{
  "model": "image classifier",
  "num_classes": 256,
  "residual_init": "none",
  "precondition_frequency": 32,
  "batch_size": 256
}
Rows from block 13, named by matrix and row number. Each number is 128 + 32 x the weight over its row's rms, rounded and kept within 0 to 255. All counts start at 0. Numbers have three digits each.
# convs0: expand pointwise conv (model.blocks.13.convs.0.weight, 640x160x1x1), inputs 0-159
convs0.152:080192146147114121150126121109148125106118155123082062024090174072099146081073127120115147125108113126121108096102149171170162117216103147106081120088137110168156150104180080125132155141137173099132125100101105101104130150120129100132141127103079169149110103127125192145084083094124130160155144162182161199125138160134131094108124136109078153131085157190090137187117160163137195111124100153181186159101142094106102136142113132089086125107130165101044115143136133140146067148125095
convs0.153:079104162140113160118183125111095118142120174083189139075175089097107161142179093177097139099182185055120128158167168111110175100123114112081157068149114152156094164130130211131124149160091120120207152121137114149144062109107120065149075100100121071114104077094113153111098101136158175084142125157153128099171153122169140176116137110174100058114150113124122131086081133141121065145133097144142102164104130132145199171143125144125138137156137148109167105149139166098122152152163171
convs0.154:135112120124203117113104151117113185150114132127002147174091175131118138093140145144105184146159171085155090125110091128136180223051146127102056082116126146118151130079107122173159131119096167130134183130173149096175106111175116119152188091119133161148130120133079076132157114150128150038072151126146154098176111132068149132108164133145128170118126118143104139162095136122121127090126106176097130162144077096104134160136099119134120132087182163095164117123115078109141137126090130
convs0.155:039139125133111166145110162144171108110128144157100177087136091137122136129126145153171148122122141120224129144178116177126137062082128158106137080152079168159097060157086140156105177092141119137153165101130188139148103145141132086066100131132074097116112116122098166115160093129156116130079127123132129166106135109128129086103191073179175184092135078151101218097181127165045154143103146161143095175126118138131118111105123121136149121181129138078090150162139169102110134091116093
convs0.156:097123123077121153188146163158178110108134108168068143190124126090101130158106112114117096134157157081129157141112159127140086108096094141119099050167135104074144102120158140097212155117112115138142122068129093090178086104134156107163108107083117046117135107143159127096128170163164135080107135107121098114144144152149114194138115159149146183100133139106124143129168201113119126061143091170121172099082114121107145105125177080139072114139128147159111191146106159122063217162127178
convs0.157:153122080127092134134082115090147098136074147194130084103133192088087074147145158170108099130122122139132168120134111131072112172089124101109083123101092132141069167129129158118124159132103084146084084200169098131097077148148084132128133025146114151141119104138110102157123148167141091166107162141151216163170145148120180141063124134144198157135123098116172158121143134042150074164158147157143146110067120078126183163116102122148105118115109140128096081111159141096101118122085113
convs0.158:100094136138109147133158058122115124136127144139157194097175230127086155115147129132127113101133165107161119197128182170167132128123114131130132118128135134125096097160155187138121178182132113139129163165125133095139157179120124145152082122126056083119108138098121085134128134152059059084123169104108163133165114105130173096191151144115153124117092153108138072055095069184187090101106168143146114079068153162113146146093106143129138133104096041086146119152102090114142130192134113
convs0.159:134128134182138086166124115125104138129155141202110075155135087154155144121093106101143075146126041112147107141064101149113144107101101144146110116108094107157145160148049126135093140127113094134088177098136120142096122131115145116183116102082144150195099111115124141189125158156120163133126140141137207058152132115067119149159120137084160084140104139131125141121092127158109160208159075152182114159167118146136145114117190111162157163109139128171121113202117099120153178059029095
convs0.160:174154176161123000135100136103100140118163135131162153059183109137121094171148125176103182123103072098108122085124148116172179105130165170140110118079147141124156163166111156110148168161096134109127141110126205138144109062120137103137107103163138112111164173145091139174167131201107116194172182123153114104108118114147163106114111174120129101120063127103121087110111179140107155142155146172100111127110142133129104124122146090099142080102119145109147141210132117098158125116171136
convs0.161:154132148145131212118089068150107098160161091102170154158093101137158143112104124155188157111155143085147111037119174169128139143152156124072139072108066155069147122144141142084095148114139168188183125162145155122126109164131181115117099208142183123154113159130135156122149084119099120136158147124169084179089118132064189173192130174197162129133163117138107177125090133096163123087145111112123085144114138129143131128160182119138161130040142169098148150139116131128123149109146144
convs0.162:128038105170100112175127118176102120152079146130092070092155128143148104128125173149066144100141153136146178164118140122106099136193141118158141096118152219128132048132099117101137113153160137178193136123153085133146149116107074125148156128165174088117055106093135126152127095142185124212173135107138133163111164163093133106193123144131182165102155068140101108096101114156125167156146122122110155079105128155143179085101141200141139125161127168111104120157200137118143118096163139
convs0.163:123094179111150088115132097143150147166175116130163140145164116174123147118125145120112114062175127157101157110164089102127136184136090160180155106142163128101115106210111132157088116098123107157119116105175115076131144128125046098157148113182159102130179101149082070140131130152142089152035149154131156165177155122180096153122137129112062075145134151155130150159164105136132171106187086218093174132082118130097166085116106063131096146138121114103126166119125148210140097094109147
convs0.164:070131147104065127104187082096125152172102092152071122182161118144115155106157115117073142180084133108098172137114153153130084147188130155137129157183125093127151151145149167140142082144093146134074230080209099121144109080102138110118129089178061102138135161175084156134088190138114130212153104088152142153139181181151166148133111102195128110099138143156128177145127174140182098132122121119105114126126105106134133166130163136144139120111124155132124113133191172097129169097135156
convs0.165:100142074164120146123091088089114168142146075098172132126093163133150159154136159140143129092177108124104092136114114072129144170153150057147172156137127169110127104130082149115168081127170215122133126100157067123129141218131184084106119116133160185208139096180080149131119130103157061165096172111116120113172162173116111177168114127100187182140151101108112154141132131124146137148148090150137063161136121107127130092135074132188112099151139123146143109205114137203119102138119110
convs0.166:143146157162127188068137148133148075126038148114112157156125171173136126119106138113186109109069102156109113131149099123118069144194102067125162121116087116111075121033110130164104110101152123177175093134127141125151081134100107104161109127133163135152153125136105067172172118174137123147166173111141126095128195148135151119168063120118168097150136145161123143160128104116162132170106102138112141075104138177117152120090101106105123191092123099147065072078110088144064127090191160
convs0.167:125082115159106079120116138118144160086123115094109082122146136126098060119112129108154096109134105139098162106131106086128135144075193084104141148153139123108155045071126147120139080178111146106152142135100135153058122142136109165110140083142140114110075165178102132141063169083093161056153147156059160204165091129130142146124211074143106176150124152163128109110114102143111142118132138130118116106096142118136091127135159234136144143117101116129136066078116073119182084195162113
convs0.168:147035126047118123090141134073163127156178114089129174103145156106120147175124121155145096139169107091124164100118156165164139166131135131128137114153113076166136119139172140104073126123138121093121167070192169123124175138076081108104103076034131156160107126127135090173097104175112091126111079173145148106209080073152125096148107130162119116147140150151154157107115175068124162175130144139089105141142122119080134106144112175120094162166121080174116110102124163068128160091179139
convs0.169:165129130073123129137130153189058125061107110175102145170124161132126156129096141130070184080085131128153117176107184075202088128088154168132087169170119148120123104086096170168108157077107172114112155068132144086111138117079151111126065132096065111138116068098122151094117157079181154176122129110196115102112102162118126122135148146144112145119120111145103151106124165153116129062094187097125113116160117165122155123114132106121121159121119123152080098130059107147048139156163064
convs0.170:190151119083143120170095152144110096142149153056155087143039094160087130202088116136122133115143190121113079174117099083099150118122119118155153084152135138131151142167108114151116145083125116057130131081124065070137137120108127141079107097126145117144118128157101094133175151113149149089079154185195164164110191105157148120110147095123122152128141146144117142158155130171161107096170210128061161085120179111157143125143100104131134077103094133107097125173202122146153185166100086
convs0.171:108117121130111109091128139117177141051053093148140156109150105133122077155113171185194075154105129101097124143133144147122121124104127102120166065126149139150126114103140090097047155138062118085123142141062163098154138173047127133080128129111092161103116147124111100105113152157147097148102133141126112159168142038106116088139136090146167135092171122127056124126208122172091134104052167145089061117115159156138211156152124122089156105106125090136131132135157095143129161106099156
convs0.172:083065157137132175105165129131150171104174070116091125123141107146135125131089138154179079097122115147180108133089112116081085109199142125103173153163047131109099136080132175161103150119178121125133115141143123174080158068115128048101174145082120130128122130142116128142138029185105094127124091096116133129081120096068098116099121157111136144159074143155087097130046144119127147133114078135149116106097173149178086124144138159144077119188122159096168120166156098138122153190141160
convs0.173:174054214116148099144162152120109067126072165091159122100122147148120145115129169125144138150179146146117150067072107131168090137155082101147118088126131169182121112125112183115128136152154142088152096087162166082114101095114187196163112087082141148116137068119167103187119150182095156129120144191168106142160138136109131208141137135102130094116144064146127099110142088204131116116121105071104064157151116142169173149106144181187150124141128122128116107149141146178091145145102109
convs0.174:089108135156133059150160071096147110125115150154071195173116115129198116147117106078121112114096046152105128125130121104187121196147255112101172118116126126176116148122120196134075124163129099116133054107130146115098122119165098146119074154173168196131131163112116123144141083074112115125131107113090095118153110130102168149167132111157124154084113128137092153127144138106144061114179117118106137095113095123093124120111108119178148183095154086109122132129183163098110166180096105
convs0.175:170122137132202171079147165139162125159145199135069078101116087068168112070161151157077103089156137155145151110118203121110145102121121075097155079141108126138079155134128137128092148158133166134173166137102145106147194081176097119115114087231189092115155147101127155135119063180143145102113122066123102139149086102121128112167132099107165101169128117110100112074090146103134132125138091163105114113127105098138102043171091141106163099098127137122127126131126143153130083090176090
convs0.176:135161161105102176104079134165078123126106125084126151168127118122109168104154123154087132121084125121103091147163140096131228142110184141121170140109132158096118073145123120107112161009116186130107140113093124124134090138117100095140114134113127121085198117118130138122059079132151078192112144172169176123092133135118128190115121139164091125144161152107102209132120173084107125093086154112082124077104149165089089136074141161124127128112075133112168156150110160097110209111153169
convs0.177:168126113102047106185153148149168154102091149125115163116110053124076131195140116104086164172122119084113134129155094184135122204186160172059124104135136166105136122137118123123105076107138134124064142059110119121125104094164052087136152120105128150144162097145128135132087113086144148102137128153102091144154076135085121146187087153116086202120167139130134106132107126134166122108096154131139204155163116120073139115097093202167083124102091168143124117159138176144128079175122149
convs0.178:118066129113138089109151087152124136118098103097100154116101162143155126152111107161128153158139123108164121151143124160056170151153094126141071120099145128201118113100120129156140121157070082153139091118180116151128142157113159100095171114126103201143096133162191093119166140134135094158170141195121183144083197130125112154116089148137091080102141218132061165108153148054110100140086146135065103086113145139163170131071158168139118092127130081056173123170137126193106153100133113
convs0.179:104112131154168155085140132115098115127159149117074154149161140089111161109255077133089101122170139165102116131148132135192174152103151126095171148091125125128136197089164079120165100162090215104105093091160107080138146163143000095117121123090136077128133165121204111106121148112135117126116134180108119184197117134096181132114146118132123177097113123110094123136122151116065127141123069162142154100139119092121150153161139111134118165158137107113154122117157157150141125170123140
convs0.180:113122093118200114093160160135127133137130097132107064092149117109089126096142106099075089120122123156176166124154116091096072137086148194167102056096186145104147201198194123116144155103177107128154116135128193152112104088181107131105116104176123120110177116075155140102161124087121133117122072155167192093102168090071144116124118157108137173178110104156110129099099136162099131104164194073147120114067155125120178137085149093118139118092154122123116142140120108103216126140137113
convs0.181:138109172138129068170146094103097156120128180105104180119080131117122138142133180171150178098132074139120112130077155107121118115178144100130100071064117097128045113131114080149112201144068093120160120117128083117180067138121130174116203109158126135112137159140131093160132097119119120152141095135098124115136179104189089121112152093168094118176142124082136144149078150142109086089039129155133112127168143130214131161109110111137087165179136095101114082118098181074146131070149135
convs0.182:194108137140152136095154094102119110174143143118111118108123152123108110132085112178110126073141142084130152118080126130091138081129098128134132159071091093153153132152150141147178088147148156135151078119139152087099135033123085185110136201115155116189165135099043103109202149169087133136062099150133080124183151171058123107119139110140126130116105155119168125143154147144108148158115183163089115139122131125074133189107135092137100138015088140195123110143124079164119123106128130
convs0.183:166141143121093132103113111180111158158097082177120073135113094079133153169061073157178198086132145109068136158103135150172109138065153089147110099092125086117140087103144137127179123189115148157122143118145129115093100153148110103125107158111136086113083164077135095132097177143149125140140021110131146127096110080117103129166130095084118129041098066157188131096078114116144140144126124133158172117084093111139142107094214120096173152095098102085130098126174147131117122078111133
convs0.184:107137116128067118125175142136140097113139100178148060124082130147164120072123134081023141076138113218080150141151158083149138118196138171119160128102170127082115134097157142140109130086131138169093142129110100135100145111095142107182145118096069159042151141205116166125130144101114181115112028077112091141134138140166097138146162129121100102065112168136132122135155173103127112124141099081119154132142097057128135123103185125088141137163154108131086155137137151125087137170149142
convs0.185:170133103200097187090112107098179106140116202109111142156136161115130125110116170136099104134107189148121127087135127097152150171181097119146150187122142087141048111186110131128127090113085081114118123111171115061119169104083153118106147125135095126113136172135134146112199141183110112141145073125119148144151120120048114177163086118121120092070092153085110085079138113140096167164163079142135135185066096126139109131097117164168085122164130184143173150150071150140175085134106086
convs0.186:116149110077155101149096127168193120156147128163109126119159120079115065103127144160120088109157112135106142115124142104140123135053128064166143126182127066150122099126163112126120159112108139207131096165102099113160156084126155196130089131143133112132168153131173120103102151127086090109176174075145083138153125172136102181154098125162122169147126093097105137181193120105049146097073147129170140153171122066176144170108100157095151080166150191136143104076167094136149124081176176
convs0.187:090109129150123176159118163175123149182069135175114122096109128148191107030205101096107116172102110185124154108147090131160145114095150135145099128091095123189102131127106150149135156120103141147153100100141107166134090081153129089106126164164165160131121101166156135111127108108120170179116122185180094136089164115117140163148182170165183155122126062097177125152155126140160200152121138107109125145116092095121123181091095132124062130121034109100111168074103133136133092064153147
convs0.188:131116079032138166108114080107136139134093127121068136116173100151056079158115127167109124150130102129104131129137098172116123167099114095154089134199174121176112111083108135092156095186113158120188130110161118146102113142112157015157108167162046110142144134091090128133088131156128114152196100118173087133137100063152101141118090132110114084131083079124104108115146193154147138166140143105103212109098125068084131129148112138104132126104095138144142131156129164092099183128138127
convs0.189:119139164149113173140117119149125117114122123117167158070115073136133128075090166133156131087077145088120065243115117093197142119146108126132102134171164163147128123152131142082156098125109089174126058144164124150158198143101111212107164105175158121118111113142137149094125124143092140171112174108141114143148089094140064174139134170117166163122048118105101165142076176151083147094136160122150114124114172114200097115089064103165153110102139159099140112150155095130119185154131165
convs0.190:128131185157068165117115095187063156115118115135127120163142193125165123056137212097139111058147147184100158161128178132188136098107106169105106100135105173125143109157122114141168132129096152160126199101080151114104127141128125137172153105139145096122142146108124165130160159122158143120191081152122100052137127116130115124114062129097114066163131115113077135157123171122132100097171101157145109078119112132124175109086149151111158112111161107152092140130062172154125147066231154
convs0.191:153219126167094172125101034156147163141169166146110133092170091154093140163095133087162162069108117130050123199127165160156180145080157104107132169123123135199165098140128135143120124157135132070179084094211106140121114114128118110109170121166110159166118102144119160096116072117205189145166123138133098126145128128148133115116116152159093161117088132156139128140144107121096124118147131143139218135065114131155070076071137147109152162149134143138120083112106117162122169132100146
convs0.192:165103154140201140168102147121145098122165074133124169062154107143083084130086162124109146118106100148118131107163094090046152118121129189124102103131110100113177117134062142168162135129115114114155137063118107129141119192091121178088112138155142139179122136087130098081110159182062148124132134086132180139116114059114174129065075186122184102152119116139154146124098116140103093144082194164106182135146119147188172130139138179130058105144183127148192109117148136129123127151105168
convs0.193:146155117131094130074080098183118174136151141124140178181148121077086059139143115115140136128072122110060079163167162138136130141118073100128137126163148079121094098165113168105119117108135072086167083116189154167097101130105106124099070127144195159072148140108088169130137123119126103147144141171137082151161096152179092134145115123081137194084073073147109100059076109120171148113111148139123181147208077131138098198115147079080105128088136122116143121120123123128155110101149159
convs0.194:092122085146162156113114117157143153117127138150122178114156092169097091115129077105093152113093143065128113042102111103090194133123095108154211151136137148073084106099144115122191211127113157128146064081075134132111218135152111138169108127147176134140144100130139130176125177150140145158147133152158112116111139144129113178172126146179074162146148137143128096094125143160108113095102190130049162117135137167137181145085102124107137099129125129153124078106057110085128101192113183
convs0.195:093137125102145153080191133140120121103115072172097062100098142151124189144172147119124185179146097112138138138102116111129091144098094152131149128067087098131099092147106103117122116107142164089151072136120106103043181096152090103131098120091081161150149103111084103109146134163157143129121126081160065099165086105114165150151174126129185147117138128139142122106169145121110095065120144147201233147189169139108141065066104146039090135139174118125110160115130126136099141143146141
convs0.196:093148086111110122130113145156121117160120128136165103153068137155207155184091156132094092156151141118117128154143095162161149144159115100114153095116100104096153156130128124102185190151162119073079171106101108103100181115167158131184153127131107116135131112131123123133121143144190171220130121181148167159220110145153150176107170109107124072122135129153116121154151185146086081147064079113163117119102119088145115130128102149145084169068050086111120132157122108056112133132211154
convs0.197:171094105123134132113168153140194148168117100179073101157123126059172084034110120084119087096137197126147098103103148185124212119147134144122162181136153143117157185136129091109094164133118100105189155118151121118148201154115099188142151118124136123068153121165117160078161111100105153099162135076123137104119151142132151158117145095125085103123094131101107121103081150148163185144112106077152102101108087123092115131179093081152145096114077109074082165095149172090123134077160132
convs0.198:126131051195096075121163097144163103122143122152067121104180178145157154159112100107185142048161051128155103107137142140069135183147104132121126142146155122137118158146136104105094150096120154149109118118040139075126100170097129080156162138169070104111091104127134189137155121113112211116160160087080092124160147118086077148125122091172106139155153166056122156110108121195111136155125123080136082134152123162170141114147121158183110116074144099090142144128161097097164124108105126
convs0.199:144138118161148149148154169160127104129127163157131116191165120062093079121139114139151037105132150182135070079137108081118144109159140119148142081129035179112075124106100130181099154131142070079098080098080111153138144105198142155138106116160137181090103139086137123163116063142097107154113092152103106110085104186176089129174116146160135147111128110182098089148159061108115184118144123101190117129160094132189137128108119122133156137101139084135128110144092130147137204130139076
convs0.200:116152184140138143036145097111141136134148130135133197094091113115104149205156096119160113085130086092098130155168119121158095170167096152130111097109135059098148119136119141136137146129087115080169114118099102199112084169102105122079108079110143112145097121127140136159189135110138151124091128090117133120098103113146119163143140182201165180107146100159103145143182104060121166151166144159067125083186106072098142124185104090154036153097109173152084156141129112131153106079160145
convs0.201:131090167117134122133100161140133118139207069113189123135104162163123124160160135158103108100129140129167139099130124105095090149168131125149136107088070091153127136131105127094108125162150131136143110131135078031198114135121109130154174115065119132127121151131159152073175150162057090134163134140135124079126133132099181066130049166052172175151137150140062037086109080158153101173125157163120101168079133146126094181178101068110097106140149156134098122086123120113133136104118120
convs0.202:072145104130103157161162155152134114175123189217132149109123119015124174118090117144110095181101118108141098131108141136140157197137170138139121127097164143124154127116134102027186102181144145097130104101143113121125128146107185110122142101116100136137111149138094163124110119196128117074148142139144183150124131110077191073187169102105149087159110136106112090104124168163117074132091104120103157195150110111070178093163187119156147090093127103163143118114152115126104064117125127
convs0.203:128099139124125116098069066175119204193088173115122128170154144136121104122104146109134121100184123133194090103100136070104096169118118139078111102143119113148156192104184160134092138097127145149141141167161113077137137137140130148155103116089085120122148208146124081111097140125111057127180134080105110127171152186149148126186085127137127153131215165135092186139109185119106080140131102107158087133115107042165119140182099060107158125130152132144117131126094125113166167126098181
convs0.204:162137123129181180076085124123149066061162121099131161132134100154117155143055129179124097141039184088150118131125122138161128110092117129126144128151112099155136087130153136172129179104141089148191097154090146134051153101154173161145132117117139107130099140113166143145124115147158075104204115106151139128168172144126116120084079088142163136124155140145086105131136083157102166113076142085089092129107099154046162167135114182084183084131144136124192183141102199151135118154092141
convs0.205:113105134105102170157091120220177108081143091069063157147118097065132166115143132164138170162188153104102093144106153080093146173122082186113181193199116093155142121128116123082134139135130150138079173163156105123168138149110166172193141108133111131142179092173097138184146101095159056107125052158177140146137097098138100118131101119140093121128122124110110141173115130078111103163134108102162128115055173151135111078079154152101125108117129152158140115127116182121143132092087136
convs0.206:108153100084125120142170104106154119087136158109100099161119172120180126122099098080198147163133134136137080148103115148111124161131169018146080103070110136075129112095187128092116145127127087130182148168111045145149073153115118166148112094129127119125178112179076130101144131161140134133163155155111073099067097105114115102172151109164175030148173170145166107112108057144120159143136056164144111100157149068146170126091148149105108126134144151172140129131125116124121099086130096
convs0.207:126155073198159158109134117125138084160183110085096105164176125123154156166169138158173140146097107088130164112195190112155105170130057135117153157113127100058073149142154130127151100159122111090208081133108131177174148158128091122113161139137109134133148121136081131151106145100170134111090171100170139139126088146118139129113152108150165124094140189109129146108123146140100220111097175127104158067100117154149110121096151130130086169188107109235179137158177142150098144122175142
convs0.208:158113116148127170132119156144111072128084096131175139106178113116145114127166145123114091111139112144139154165129124118129169110176204073088092118138095120159128128133129155129124220105086092106099089141096143139086229080123135104165141164117168122099053121108055079114109136103133140110184155126115132081052181108105174104145125146095110091116064150135126103058182071149140110103140142142094147131088139136112074126187150157130124155177134084156114120134105191070152154159109109
convs0.209:129105134151098133154166064171134131118076206098151132130120126111133157118117088069095191137128166146093157147101149047121133171107182146132134119156136194125124118095097118150113125104120109160110140067110125112183153131109119144083099067185121157075149089123102175110123154135163194139128169091095118121122078135145110119179058119084112073081145172180085065096177176122113081093141131097133108119143066193128089089197123175113117142092119095157130100143146118154123118109106128
convs0.210:153141173156160117166104160147147115129136104092140183106144093140129117124137137139072155137138132094072126115118186091064132128124058161102136107139151108089103177169126123135130116110235146107127159122178052096099116079147101111211097128157143095087134123131133196117123121121093075142156105119143166041161162092145109124141087154126114157124111108082097157065095152124105061073110154152109121125123167129124097154106121105139168151174145057186096106098125111089069131075146125
convs0.211:136160110069107140156145149119106137137125123220096102105227114084096168168102116150143116144130129101145125148107137141115159093135134127094178087107096117165163107135126224186116113087088133153108139079095105222124121134092086130146130154146126164130098122092148083225067102086126067105117146113179107131171138121152099146144175123097126159180110093111168143135070150102116132142158085119171099077071180157117097134171092162115106145107102155109124151116152118142169093118120102
convs0.212:184116115175112145177131142128126122165112104104096117096082077135140104061131089098160128150157115070151159152093134123126152130137176133138153148125147124132102132160082105140091152123185130125152127117123147111192125119095106151067143082162108092164073127095149113122130108105151108153129127136169174160156136089182108101137122136101114161076183178090190203070156085127154146157173092132209008142135130151156100143146080144121100115165149172060119132069091112135102086122136089
convs0.213:129115154149194067153108100167072063079128178098139139137125117116134104082132140121146118223151133153176086110143152131101187117163203081137120095120103081118116131137132142074128154107111108115193088130104150173110134083096103215144201131193129089161109114146120102176168102166103200143174160127121128083129091136125178155141177136110126097113121167188127095140125148121135140105178130104145105125169077146171116140084120108118140104161126080169129109140153157148127072099156094
convs0.214:137115121106159139128173166146145126059014140104174098170173197064199135144160136116081140135116149088177119190155136149105155147101151086093099123132077181119084146124089122150105138124125195143101086133105101102096116160128107115150090083151111189140153161091125148192135155127117175116098174127143104101122088109147140143140125139187064213114107105137174141135120133027174140176136159130135103115131122156124087140128116079149135112134167107082127140110128156115110130130151160
convs0.215:131139139128068023100147099142106147125074145068102167130215136108113108106143140143116157103085072158143084128123121105121146148103128120161110123080181114125150086107096162137149173100147078147078085111107141094129127169079161081133169105093144118118116100145116119117146104084139093078175079129119084122231103111113147126102104117122084122201134122117128075060155146152117163140061118121059159169149133119153123083063153081172133176146144123120171130161102130105146150103142131
convs0.216:132128133188084178177058125153137121116071152126067129138137130124133136047107149115111135187117149086119127077184204136083125130127159168109126125086154124110129120057147171103054095124180123096109086145133132128145138104155150168205154162102054144149090072094201140086153144133157149087178107130111148123121119129096123138114169112107132197117126124137118170149084074149106110129159116085087148078098133123131134083102133192147162122109143132161146160097104189091097150134112092
convs0.217:100111092092137154106124083132139105159041099101104188137063128153133072123119175126195125094139112148125096145104112120105082141157123117167178059112093105130141156036154076157123093096159131125181090137131123057200174168133163110118165151144089131125107108097098179116100148141174080164120130145166133134119190117110112121063119094188139136128111110108129132093156103156092114113131111136166177150126195101117129099187165110075155180158070144119131084167107160151154135129117124
convs0.218:125131123172105196093115128196118073089185194059139138138110157102100154127141090121084146158077111133133130118144081096131119114133078071170079039098121145110143135170127126096123134172083099184084133156131086099138183132158172123091102107148103165127123112163199163153140145112178116087126127146155148174115099153091145117121117173063135173162137093085168138138090111131151168105121115111100134156055114148206066147079148140152134172134129155112156110117159111116141097129069119
convs0.219:145123101151128150118124126100123187081108181139126161144093189152096142123095134103147105159104110122145104089135123123162111145159127120093095106110140120113175223156103147195134212100119142148080147096086180087102093171174110101192120097115064157118076184113113151154092093165164129098072065143103200124123148140093102111070135087115124160143064143189123095153116116099080075143169139094106166177111112135168117141132141128073148135128131120114120109150167093104110073160170101
convs0.220:172196156112144155161171085134086093074032090113178120071136114146193148104123063146098138168111144117139193129099114125103131161140123159096122092106139181122100102111183174125157146140154141119125121092128112168127131148173122161160127156147188143152155050153154137170114067110126106156107024174093112132141133089149143117108137124191135144177125145165107098148153187097120152190117090065102093155112136167113130133140114097158101109186131125157081125143165135127121109152129084
convs0.221:107161048195157179120155142153179126126117084112122150149165130095111188118145120177122120144119104179148117106103122097115083117161159060175114168123159157116116085107121162145154135110152175140178111156140099085210147157129117115134073073140170132163114169161108078160144132095087121118120103110086144164162112148192159166137135084081116188090186118116148156104141112144102138172104136157128069154079198109096109118138131126165106134180117139111103122138105029129093088162175118
convs0.222:131179157127118157167165110139154147118137132163056134126171107148094146077199133106112124125103116140129131134073114136200089155139120127133123109116121162158130087171084075110179106124097114128115115115150110111120141120116108165125091171151124128121166141175200129104100223176162103131080129129081104069103068106123144165097144065062094047105113115098103043140118158073145120099151107191113149153129120147102137122084141130130069094169136166154114142128097059067136088133111130
convs0.223:120169063104110157145111100122058185097145130118109148119125108153153136144097069093111122122130162159087122122091147135112118139189141146100099111112186067140130166152175097108127089106170126180178153125157059115092180120125147109164139103175119107107149139205175149101102124120161117180094119070152100119171105111118167142101149129142088067176101134151145144165084216110109129181145098082034126115130138179122114160144132091155086156119143093126101143158069113121117189170112094
convs0.224:128134103146146110100161150092175148134099143149147084093162103128145151113092119029095146153085142149113144167154132139166115190169150117112121194099127124185174121146181133140119146131138094166148068118092077099125125124115123135031114172128109128152107149135137162130141131141100127062130162166130166160126106135131121135109132108124109119073131100129102126112171079122142135140147142107201136094175195095116113067121133144195144204220127133062197080111134134146148080178080150
convs0.225:126147115093128065156133148111142180172102099134094099102098139128132203083069153092109115193105123097160154091169118165163161169188155115128072136078086163136142070097147121153117126140124105119150125134160109133107094081098128128130125106134133155138102151109151162144110132204182111146106132156123160146167157092103223136095164193153183124160134189120099149083120133103076138067135165098140158145188102129079119090152129144112103108133128135121162066117157059087122086181188128
convs0.226:127102106092142129148088096168089149136112115152078080119142133079205193113098145104137122101122143146032100090147176121099140124128122075162157139107162214124169116092113116159083165075173146102134123155122112143123141121149117141146147078102114098137107191106102166109117099094148172091108165161125133131069149143172124122119146108148109127086138116155147178064144149169130108167161063184134119148170115121149105157165090113092077073144175048207085139170101136129151126095153142
convs0.227:100095157153146172156090085142114126130151091050069145156084169140113154109145091196080155154141100121149086090138138124170132171177149148119099125151072143065128158145126183090164197135101120140193115179158100117125210102098151144143137161137104118141131151123168190112127100149180162130096190134144074149123112089151090109110136204128144109070115104155112154151128112193068151110165132119148148129117121093136157158085091080121102115065156102158090156112101089161135168105139118
convs0.228:130144129128144134066052101154142148116150141109153170161103119102049132145096131079086161168172118163141116099140073081173130150141116133107160113149127033169135151137125095140175156137140124149172159167179120099083094149169131108185158136111082134191120132064124130102144174111117135102117159057200153129133137127131130128103109141111115152136168125231133151095107168122131106129177153136113104066151166080150052148124106100166123088152116077150137089149164113119193097158124119
convs0.229:101106129150099106116121126174137128153134124200156143139089128100118103112115121227142110106125191095087099168129164097163137134091122116130106163148090133191109129079112152145169133047087101141111190127194148112108155087146120119185085152191180099106157141146141158137108151136122130142134107126162130111101093118130111123142137140081134163112077080154049114163078212158169102174130208152100112123146146113098107163107086135173164162132087145199085146086121121120111171105131169
convs0.230:121090104132128091142117155145147128175143076150114097137130124112147091085124127166135123113134096128155087126146083150139126129105098168136107120169171139134126120134136095161130123136182115127144087113160083144133217109108110147102161138137167102118113086155175141131054166083200070100104151108188081026151184149104124114186081164148112114121125145146118084081089137104146149192101200102190143138121100109094151095121117134063176157088122104101159105161131041116191164102139102
convs0.231:148101128132168071103116130110140126089128137111082104136112141129070058151103166092092136117101152097169133153155135138126213156154094126114131110059096066092112123131111123144129165166061138087093104140140101170127088185155121076189183163126160079147158056083099142135103113126086117143107101126075112145100152148087095144152112156108188144097087171152095159113117136063105147111098174133163070124158116170137041078147105075112129137138160108079142120135120176124191134101136140
convs0.232:067170104114134087094116093174130080158140106096100140119127144168124164099093097132029154147155139131131096106071114191099167124064100152082224133158123120156127090127165109181152100164132154110100091107109113050155183126127060161132081153107150104139164146109123113107127110135167101126102169138155173130149110164120119142107139130121226096100111128110103187135146145120119200132122151105100111120152145119160104131128184152116143181137138137178156133141148067143088067088143176
convs0.233:159128118156100141137120102208121217144102104164109147093097135080113131104112139107136208129104134121111196154082136155113178137065126148181131119127167171110117165039082116161140108180114110241128171151119063125135148129130123081098145087188137140150110175067137086124081090160194120153140114104134094130072119147142160104114121126115134111154165090134119116135146106121153106137185138120180081074157126140149162126102140156100104094116159146174163158130175140113141098123096155
convs0.234:164093118085123100096141100123166157108114151107066112121135108112087077120092097157114125133047173203082215145120124124120119152137153113157150192148115044087110093109119164162121139131138097097174161130102100142118176135094132108179084121124113135127155136131172128108122138147171131152159123148122059149131195099151111113141222141114131096107089185138111178161094148106099095098112143191100132099038112137154136146129113125168163110076187163142122127187100123109069146128144144
convs0.235:130135044143136127122122149123139136117132188167091133088133108149099121165136151157101138093062153103159134078124119128125075126138101127127104163207139128061123119142135133138147129147150165138166141135134199158133145129093177119130126163150149171068157181122150197082170173135153112094124164035136105121159086145091111119088155101117043121173130080137111136150131130142080118125125186144114095149145109106131163109134104093193031169108143201163155127121128125112135159193151186
convs0.236:168193087119139119139116158112096137111078142166134118049118101124153103160131090163118089134091129104112083102057147117116135111064105133061113175106153093139130077106073104124128113161188108142170151155180165177080176143109170152118099132154105194121088132204088132100170166101136139074185158178105100115109081164112176161176169153126114131085135134103086115082106106121092111133076110110114110152173111138150123122135146086088093157137192140154113064083130142124133079144143104
convs0.237:173129145080119113116110164133089134116117165205129144080075163129077179141166097109144197197110149125168111167071154151130160136100129090133158091135113132140097120133178170069086124079134154101145117075098111149130155130096151138115110147174138111134093156156177152197143108136129112111153135191136101133093138141190097107166118151131179144190136107119228171205115142079133124135138172102221116134143111092119109078116110151146156164133109106164134100114155137198128104153118125